A small encoder-decoder image transcriber, trained from scratch.
Training: 5900 steps, batches of 64.
Data: 97500 training examples, 3.9 epochs.
Rows from block 3 of the text decoder of a small encoder-decoder image transcriber, named by matrix and row number. Rows with one number belong to one neuron. Each number is 128 + 24 x the weight over its row's rms, rounded and kept within 0 to 255. All counts start at 0. After the name is the row's rms in percent of the matrix's.
After each neuron's rows are labels from the 100 texts, of 14976, where the neuron reaches its highest value: "fires on" is the input token at the peak. Only what is clearly more common there than usual is listed. The data: seven-segment displays showing three digits.
# fc1: MLP up (decoder.blocks.3.mlp.fc1.weight, 384x192), inputs 128-191
# fc2: MLP down (decoder.blocks.3.mlp.fc2.weight, 192x384, transposed), outputs 128-191

fc1.130 112 [125 124 136  54 124 103 131 119  88 141 107 142 107 101 150 104 119 115 116 135 145 153 154 125 159 130 142 191 120 126 123 146 145  76 129 141 135  79 158 126 115 179 112 160 120 129 126  97 125 136 147 155 114 140 130  88 115 151 143  72 130 111 169 147]
fc2.130 147 [126 121 128 114 163 116 131 160 132 123 132 106 182 128 172 126 143 142 118 120 104 113 123 123  76 146 103 155 153 163 140 128 152 130 127 111 146 131 101 130 156 150 135 100 131 121 109 155 117 138 111 132 175  99 157 136 153 117 169 168 118 137  91 127]
fires on: "1"

fc1.292 080 [145 103 164 130 113 159 125 144 126 112 127 101 124 159  95 113 170 116 167 150 101  94 102 109 137 176 131 133 165 102 126  79 157 137 124 131 142 148  96 171 138 105 118  96 169 107 155 142 147 105 161 112  99 116 169 152 119 126  94 111 129 119 166 129]
fc2.292 082 [107 123 122 126 119 107 128 149 162 169 130 114  98 142 140 136 123 169  85 116 165 133 144 136 138 120 118 156  70 156 128 170 106  97 137 135 120 132 180  79 120 137 149 147  52 170 118 128 102 168 139 146 161 124  57 117 156 166 132 131 118 135  82 148]
fires on: "0"

fc1.338 099 [152 130 122 127 105 120 127 112 178 122 154 115 148 157 131 132 109 133 138 166  79  98 120 193 127 138 157 138  82 114 133 138 116 135  92 178 144 121 120 137 130 107 116 125 128 139 133 121 146 138 139 128 154 149 129 113 105 100 110 119 132 154  62 124]
fc2.338 091 [104 156 133 121 143 143 138 137 127 141 128 111 140  99 121  96 112 152 132  91 198 140 134  76 157 147  97 137 163 136 115 157 143 113 147  94 122 127 121 121  92 121 140 147 135 131 125 108 121 133 131 143 114 103 121 124 152 162 181 108 129 106 198 125]
fires on: "1"

fc1.99 088 [126 135 148 125 125 151 144 128 144 154 144 122 131 131 119 139 164 132 124 145 174 205 122 114 143 157  91 147 145 145 131 117 134 122 169 110 155 131 108 137 146 132 117 112 164  83 128 133 130  88 128 123 132 149 110 101 131 119 122 130 133  91 124 148]
fc2.99 084 [159 139 134 131 117  97 123 142 137 131 128 114 166 148 137 121  78 149 162 111 103  40 105 127 140 121 142 121  88 131 132 134 154 113 107 155 111 132 152 180 137 115 138 135 111 167 133 101 126 201 116 148 141 101 151 124 156 142 125 121 114 136 132  96]
fires on: "0"

fc1.79 109 [110 117 129 126 133 132 134 119 125 181 147 124  91 121 153 105 153  82  97 165  97 114 107 146 102 109 143 123  83 123  94 141 129 153 153 121 146 116 120 118 130 123 142 145  83 138 107 143 147 133 119 147 133 117 158  65 192 119 188 138 147 138 112 122]
fc2.79 108 [139 128 125 122 138 110 127 119 152  78 125 129 121 138 138 154 113 163 161  95 171 169 132 110 148 127  89 121 156 125 114 123 109 119 100 130 100 131 141 142 116 129 113 129 183 135 144 100 102 128 144 100 102 122 114 208  87 157  84 117 104 120 174 153]
fires on: "0"; "8"

fc1.23 098 [159 114 128 123 148 122 125 108 110 116 110 109 117 117  94 125 123 113 128 157 158  95 130 117 111 119 124 105 184 158 167 142 128 128 157 170 145 120  81 130 137 146 126  93 123 100 117 115 138 147 117 145 150 117 173 134 111 117 104 143 159 121 161 148]
fc2.23 097 [ 94 138 144 156 114 151 114 149  84 139 149 148 142 157 118 125 170 166 129 141 107 129 140 126 122 118 131 133 117  73  88 118 108 132 113  56  99 145 154 129 166 119  94 146 142 156 136 121 151 118 146 105 117 110  93 134 149 129 158 118  86 146  79 106]
fires on: "5"

fc1.365 120 [109  95 119 142 144  77 122 130 134 134 105 163 175 138 129 124 131  65 139 116 109 152 101 112 151 143 123 144 166 148 139 143 164 114 130  87  94 138 157 177 136  98 121 170 180 124 147 154 132 131 129 136  76 134 123 125 138 148 153 117 169  98 142 126]
fc2.365 131 [118 134 120 118 125 157 153 124 180 142 166  92 118 109 120 128 148 175 121  90 149 120 171 120 131 116 154 130  64 123  97 105 115 121 112 125 187 133 150  78 116 139 109  89  78 143 100 106 113 162 150 156 145 127 164 129 130 152 104 143  81 120 149 117]
fires on: "0"; "7"

fc1.351 100 [119  86 105 136 171 165 157 117 139 109 159 120 127 136 160 139 155 105 118 127 159 156 137 172 117 149 115 141 154 109  48 190 104 121 121 110 117 109 151 128 124 121 156 166 136 127 101 111 140 164 122 118 132 132 123  85 129 148 132 133 105 103 110  77]
fc2.351 097 [158 168 131 125  63 106 135 117 134 120  97 147 169 142 121 153  99 138 128 130  72  86 108  98 115 147 137 142 110 146 192 109 144 161 155 170 139 122 128 140  94 129 134  94 121 117 145 135 134 108 109  86 133 163 167 166 149 129 107 137 117 122 156 165]
fires on: "5"

fc1.83 088 [138 100 145 103 190 128 112 130 148 139 162 120 136 104 147 143 116 118 139 121 156 173 118  75 111 164 135 107  82 162 129 176 146 126 118 112  78  90  83 156 151 136 180 141 110 147  82 124 118 129 121 165 151 136 145  77 140 116 108 134 115 117 137 105]
fc2.83 091 [117 163 117 127  77 117 135 125 103 118 104 136 121 133 124 119 165 143 143 135 111 106 113 162 109 130 122 134 170 106 119  73 110 128 130 136 196 138 184 116 117 139  98 120 158 117 151 148 135 112 126  67 126 107 106 190 111 135 150 137 152 126 128 164]
fires on: "1"; "3"

fc1.261 104 [100 118 107 122 117 148 132 133  62 103 128 130 134 126 123 137 124 151 130 129 144 129 103 128 118 129 133 127 156 146 168 137 132 127 107 120 138 121 142 154 137 127 107 128 127 133 134 140 189 120 119 131  87 130 119 126 136 111 114 142 137  95  93 133]
fc2.261 103 [137 143 130 117 133 109 141 124 199 159 134 124 121 116 130 116 117  51 136 113 126 113 146 131 131 116 102 125 127  99  96 130 112 122 152 104 123 127 135 101 132 123 135 147 137 147 132 104  99 131 109 127 199 116 134 129 133 160 142 113 116 156 152 120]
fires on: "5"

fc1.129 097 [137 133 101 155 110 161 115 139 169 126 139 117 109  93 124 153 159 114 122 148 111 114 156 159 128 136 156 161 115 136  93 130 179  79 148 152 125  80 106 148  98 165  80 106 113 136 116 143 132 163 131 104 125 140  99 123 106 184 131 185 140 117 130 148]
fc2.129 115 [100 130 134 133 168 137 114 110 125 143 138 182 108 194 133 116 112 141 137 165 151 155 160 138  90 125  98 128 161 126 156 173 138 119 137 120 123 137 158 103 163 142 156 120 147 121 150 140 110 125 146 160 146 131 135 104 154 105 150 106 113 139 120 104]
fires on: "5"

fc1.297 073 [102 138 150 115 103 142 131  97  89 125 102 104 141 142  93 111  91 159 146 119 102 104 121 167 173  75 111  91 188 115 159 165 128 138  84 146 157 127  90 105  97  98 151 139 115 111 153 106 159 153 142 127 130 108 107 104 120 111 118 111 129 107 151 146]
fc2.297 068 [132 132 128 137 125 112 133 150 151 155 150 104 164  94 109 118 172  92  90 133 150 150 102  94 118 124 139 153  60 161 122  96 147 101 172  74  77 121 157 143 139 134 130 115 139 150 114 151  95 127 131 137 123 139 158 161 158 145 142 132 106 128 105  96]
fires on: "8"; "1"

fc1.328 097 [124 128 134 138  85 116 159 136 135 114  90 188 141  35 118 141 105 128 148 103 157 139 103 122 139  85 107 181 102 113 163 135 106 123 130 124 129 162 151 124 101 124  88  67 181  98 103 133 125 170 134 104 124 152 129 142 139 119 170 131 142 162 153 122]
fc2.328 083 [121 114 131 122 216  94 129 163 115 157 155  98 104 178 116 105 178 150  78 143 119 129 131 127 122 134 123 135 162 131 160  93 129 129 160 129 127 126  82 133 182 131 130 172  80 136 123 156  91 137 122 123 163 114 142  79 113 133 123 132 127 134  97 121]
fires on: "1"

fc1.340 091 [ 92 114 111  84 128 173 114 142 141 136 147 110 147  99 142 118 157 123 125 131 111 138 142  82 133 159 145 112 109 123  92 166 140 128 150 113 137 114 131 128 125 122 140 159 136 146 162 118  98 118 136 117 110  88 103 134 148 152 131 111 145  99 170 127]
fc2.340 082 [156 162 107 102 121  82 141 115  91  86  98 152 134 163 142 121  89 159 140 154 165 120 114 155 131 117 142 137 160 128 125  91 107 114 100 141 139 147 147 124 143 121 133  74 113 108 115 148 130 122 119 143 149 149 147 121 114 107 117 132 122 134 110 150]
fires on: "0"; "1"; "9"

fc1.92 076 [101 124 135 157 117 119 111 145 121 158 146 104 166 150 114 156 132 124 147 144 120 106 109 158 114  99 116 105 138 148 134 154 132 113 101 114 139 139 121 151 146 110 146 138 146 126 119  80 156 138 141 125 119 146 116 111  82 132 116 131 138 101 127 183]
fc2.92 076 [140 158 124 116 136 130 131 136 162 118 109 126 121  97 119 138 130 146 128 115 146 156 127  90 138 129 142  94 137 114 149  94 114 121 151 148 118 130 124 109 137 120 156  86 100 167 146 175 101 174 110 117 130 125 133 162 186 111 129 132 120 126 134  59]
fires on: "8"

fc1.301 092 [ 81 131 109 152 105 109 127 115 208 114 151 152 122 142 136 131 132 118 141 138 206  95 171 138  80 151 142 142  96 110 118 125 124  99 147 131 112 133 102 140  86 146 119 104 148  82 145 151 116 119 117 137 118 124  84 105 128 173 127 101 126  96 154 140]
fc2.301 095 [143 159 139 137 179 181 116 147  63 157 126 123 123 157 136 137 101  89 108 124  77 132 156 120 137 122 151 122 172 136 126 174 136 131 127 118 146 128 182  93 149 138 111 121 111 155 107 117 121 133 123 132 133 121 175 117 136 105 134 152 128 141 137  98]
fires on: "5"

fc1.257 111 [109 157 145 130 122 150 121  88 120 107 152 165 146  97  87 122 104 109 112 118 118 146 135 127 117 112  62 147 175 136 127 155 142 119 162 114 103 119  89 197 143 148 112 144 119 125 163 170 137 117  95 138 116 177 149 111 173  83 112 127 113 123  99  99]
fc2.257 112 [135  96 104 123 154 121 125 170 135 117 107  76  89 128 137 143 156 128 159 116 124 122 124 142 128 125 176 127  78 129 136  95 116 132  71 125 157 138 160  95 135 118 139 124 109 130 100  78 119 125 116 124 125  99 101 107 101 169 148 144 163 107 169 150]
fires on: "1"

fc1.144 111 [136 123 130 138 126  84 119 145 172 175 120 146 109 172 114 151  93 148 145 137 134  84 109 131 131 131 122 125 109 142  99 159 136 137 109 118 130 114 154 102 124 138 110 148 109 105  89 117 149 165 113 112 132 106 159 191 149 113 124 159 187 129 169 111]
fc2.144 101 [111 111 123 134 134 156 120 104  86  55 131 127 131  88 122 114 139 118 144 122 120 165 149 107 131 144 142 133 144 113 166  98 104 159 137 124 136 118  89 138 120 121 153  88 123 151 173 106 111 104 130 133 113 118 106  61 115 156 144 125  89 122  89 161]
fires on: "5"

fc1.369 116 [140 168 137 138 155  62 121 117  75 137 119 150 135 150  97 138 128 126 138  41 140 176 119  74 105 105 169 112 157 115 140 131 146 122 163 156  96 111 110 132 112 143 120 110 139 141 120 118 136 158  96 151 124 128 124 134 159 133 111 128 140 146 152 101]
fc2.369 110 [ 98  88 114 125 122 198 129 123 163 111 133 145 110  98 135 128 136 139 115 185 130  80 146 192 103 108 106 154 127 132 136 109 128 134  78  86 132 130 144 129 154 119 107 150 138 104 130 133 118  93 136 128 123 117 127 100 107 120 151 138 128 127 121 173]
fires on: "0"; "8"; "."; "3"

fc1.233 084 [106 141  84 120 159  93  96 122 158 127 142 112 113 166 138 160 114 121  96 115  99 111 137 102 110 133 116 109 130 128  80 165 132 114  97 116 142 116 119 177 144 111 135 170 112 194 150  96 136 156 129 147 117 125 101 107 169 121 140 107  87 162  82 124]
fc2.233 090 [124 155 133 106  99 171 137 139  95 120 122 135 138 110 127 125 143 110 195 158 155 155 124 129 118 135 154 138 145 149 171  90 122 134 151 157 109 136 154  78 126 125 124  82 161  76 115 139 158 142 121 109 131 138 179 162  80 131 105 138 133 119 196 107]
fires on: "5"

fc1.193 115 [154 158  97 111 123 113 123 159 199 146 116 137 133 116 144 149 149 133 159 128 120 110 115 171 155 142 111 134  82 148 173 128 126  72 110 110 101 149 105 109  92 118 138 132 120  88 112 164 115 136 115 123 130  89 113 145 110 152 184 139 169 117 150 159]
fc2.193 105 [104 100 140 137 154 164 109 129  82  72 146 133 170 135 114 108  88 115 117 124 145 145 126  79 163 122 156 148 155 132  89 110 110 147 127 126 151 130 151 133 148 141 144 122 110 146 138  82 133 113 140 130 154 161 144 107 132 133  74 121  96 128  99 113]
fires on: "1"; "6"

fc1.59 087 [135 116 124 161 188 116 126 174 147 165 138 147 127 113 142 134 141 142 115 107 121 134 147 112 121 139 149 128 103 124 141 149 156 122 106 107  86 151  99 145 136 106 112 169 116 133  83  91 104 153 118 136 160 122 145  77 185 137 139 131 138 138 100 119]
fc2.59 083 [127 166 120 120  77 122 152 106 102  87 123 115 118 127 138 149 119 115 102 132 146 130 147 158 174 148 108 119 140 168 115 107 122 129 152 163 158 120 184 127  93 111 150 107 133 115 163 147 160 116 137 110  95 105 122 166  37 109 117 128 126 125 148 158]
fires on: "0"